Rows from block 5 of a small audio frame classifier, named by matrix and row number. Rows with one number within an expert belong to one neuron, the router's apart. Each number is 500 + 25 x the weight over its row's rms, rounded and kept within 0 to 999. All counts start at 0. Numbers have three digits each.
After each expert's rows are labels from the 100 clips, of 14976, where the router gives the expert most weight on average: "strongest on" is what is common among them. Only what is clearly more common there than usual is listed. The data: melodies that start on their tonic, played by one synthesised instrument.
# router: router (model.blocks.5.mlp.router.weight, 16x256, trained with AdamW), inputs 0-42
# up: expert up (model.blocks.5.mlp.up, 16x128x256), inputs 0-42
# down: expert down (model.blocks.5.mlp.down, 16x256x128, transposed), outputs 0-42

# expert 0
router.0:484443472482534464520506463483499528476509511506495496492504539547505464525506523525482477505494497499482482519480468506466531526
up.0:508535507532486531468556536499493465548502477498492493520499516485515492509530560478523530461543524543527524474491532520498505476
down.0:510530487510483524462528491454479515554487501511499482523520488455502502485492511506495516495480507490524480484469538479553486543
strongest on: the note B; tonic: B

# expert 7
router.7:535503517462548453550521477498494507480494486491504519511512456554486538480529503484487522510487530515504472517487491501508500499
up.0:476503527521482498499477463505504502531506524468486500509516463491508510497533559492500515526515500513504483487550476474521514509
down.0:482498547495478483509509532519502541490506499521462543505468459507445506518472496471456496492481497525522464506531515492517494442
strongest on: the note F; tonic: F

# expert 13
router.13:470452513488526554526510532517532507459473479522487444495526514483467501534446485463441477503469478507511528469509551470466508468
up.0:518519524494456504496479507523455515492498509525490465523485559503540488477508542539501508485507516553538473480480491514511514502
down.0:470540521529492453507464476520521510519503513529503492528469492510475525490472494529463494480501528531524455531525469493511520490
strongest on: the note C#; tonic: C#

# expert 10
router.10:479503470493519482538537478485444551491546521450511544507511461486481526493535510503464497508519485494503502549535503482538513499
up.0:516526497511491426513491459445465515532514498497498531473498498504493510504462503494494436493538490463536528515518466513484524513
down.0:492513507474494506483474537458501487474499497462506534483477512528493535483541547484527470487514475433535516526520497497458524467
strongest on: the note B; tonic: B; tonic: C

# expert 11
router.11:434486535475482491505524487507476501463526514481541501473461521490489490491458507491483485471504525521519467530490464481542502494
up.0:504503503510507511507459482548462479506486516483508513526460542508491506535494491489525541532524509499511517549467483504508469508
down.0:508473490481469511492478536522458479526483508554522513520496504515477489536510469508528494511485531487481486500478493499541469502
strongest on: the note D#; tonic: D#; bell-like

# expert 1
router.1:539494508486435508497453495439472532509506512524466476489512497471506493518504489506452489471527538493528485483478512486465509518
up.0:503507493457526540485498463514469496511528495509475479558521518484510473542509473462506533515517502482471496474467473484544489485
down.0:482503456472509530521521493524483503528539514557502508515493490472521458571493453503518520471539518484481501468529507469524482521
strongest on: pace: fast; reverberation

# expert 8
router.8:493516488487517493519470478488499518467493518491518509538484476541461545471498533525520464471459521456501460532506487535539489514
up.0:513454480517507500505506491508486491523511503495482450506538486488529484537488482496496518504487456490452508502500515474451572509
down.0:505521527535479477504538502511487508516514507484516533505484491514508539456521494511485508518472496541499522506478487549501511546
strongest on: the note B; pace: slow; tonic: B

# expert 9
router.9:446475477525449511481493505523529477466502526494504526461450515525526520493485483486536533487504474505506507545451501480535488490
up.0:496518476530522511500476530480513529532509510488509499536510444442506519498516529551470514560515498508470436464496506507513509472
down.0:492501528509526493539504504507539504465533486515506498473507524498481486479472460492480496499461503508530498521477473488493481484
strongest on: the note G; tonic: G#; tonic: G; bell-like

# expert 3
router.3:481484464451489492500477514483471522473458480502523493509507484539503477487514550527507491457469482495488499516517518543487519525
up.0:492512484455502517479527507499467525478497506498540544515493506511500542489475516488527498516465535483529496513532528480503480502
down.0:508515498500544439533481431519524537501548505469510507516530540483492507488495486533465509515467525524468509498515451533451518500
strongest on: pace: slow

# expert 12
router.12:524459521488473533452483444520496511479522531487528513504481502518507520525489515561499499475495514468520537471478464512509482459
up.0:465519529498538478506476488513491513532530514484553494488503519479485459506492453500460534465532464476462441483524491458526486507
down.0:492551513512472510466502492474468502542463547504482486479455481508487508492532531459534524493507511470479494481519499483554475534
strongest on: bass guitar-like

# expert 15
router.15:502520472466512537460477496499455526563539504523492490491549497474530504555502464506515516503528505481495491477505476484491514542
up.0:477497507498474510506502506488485514467517495474553523476502433484498465527544485505495483450498484533463510502501486495453517462
down.0:506472485458541487515457464510515541510529464528506468523555513471521504494491449530500510514493529530469474481517499498501523512
strongest on: staccato; reverberation; pace: fast

# expert 5
router.5:520510505522510514509497479543514500538481493510509517529510519509467547520457539547524512469510514430474486534515503500509480476
up.0:490494446495530483513432498478482532467483514459499479495477499493503495519527482509506504470518533508525497490532484521455497533
down.0:498490498522477498442457484539503516501496518504496477568483434472486528516544509504542544521489497511483483505497512504481514502
strongest on: pace: slow; the note C#; tonic: C#

# expert 14
router.14:525525490519478469528520517501473484491481473524520543480511477473482480486477477510514445501484510538504500452471529503514560474
up.0:464455506463531502500488521507511510467522514462528477508472545466451484521507502483461498488525488499496502504493468468476473530
down.0:487539490466474472495499476484442529541514505530509539485485532484518470473509463503490518498495496502469429488489481498545524499
strongest on: bell-like; tonic: F

# expert 2
router.2:506516508557484486525467445518496509508474489523491469511481502487476531494487488466476520497481502525503528505477484531489473531
up.0:513485502503443523519472498494470471493505520506503490560465527464498495534492453496499495534518497514487512486533490520522491517
down.0:504514480514505498450511480480529524496544523506493460512467487502525489487488497469494554508495543463487535507423481521505495507
strongest on: the note E; the note D#; tonic: E; tonic: D#

# expert 6
router.6:484532479486519497517532509522513491513523515526524508492511500477484544467459498494497508512474520479493508505483485536516488458
up.0:510517490506476489483487491524487546469481476483550486539464506495549485506549486519498492509515482490484488492490511473486563547
down.0:520497526498517534526554538538517491499501477531516516444517494488479489479484516481489503502480467512547519493442516503486479473
strongest on: the note G; pace: slow; tonic: G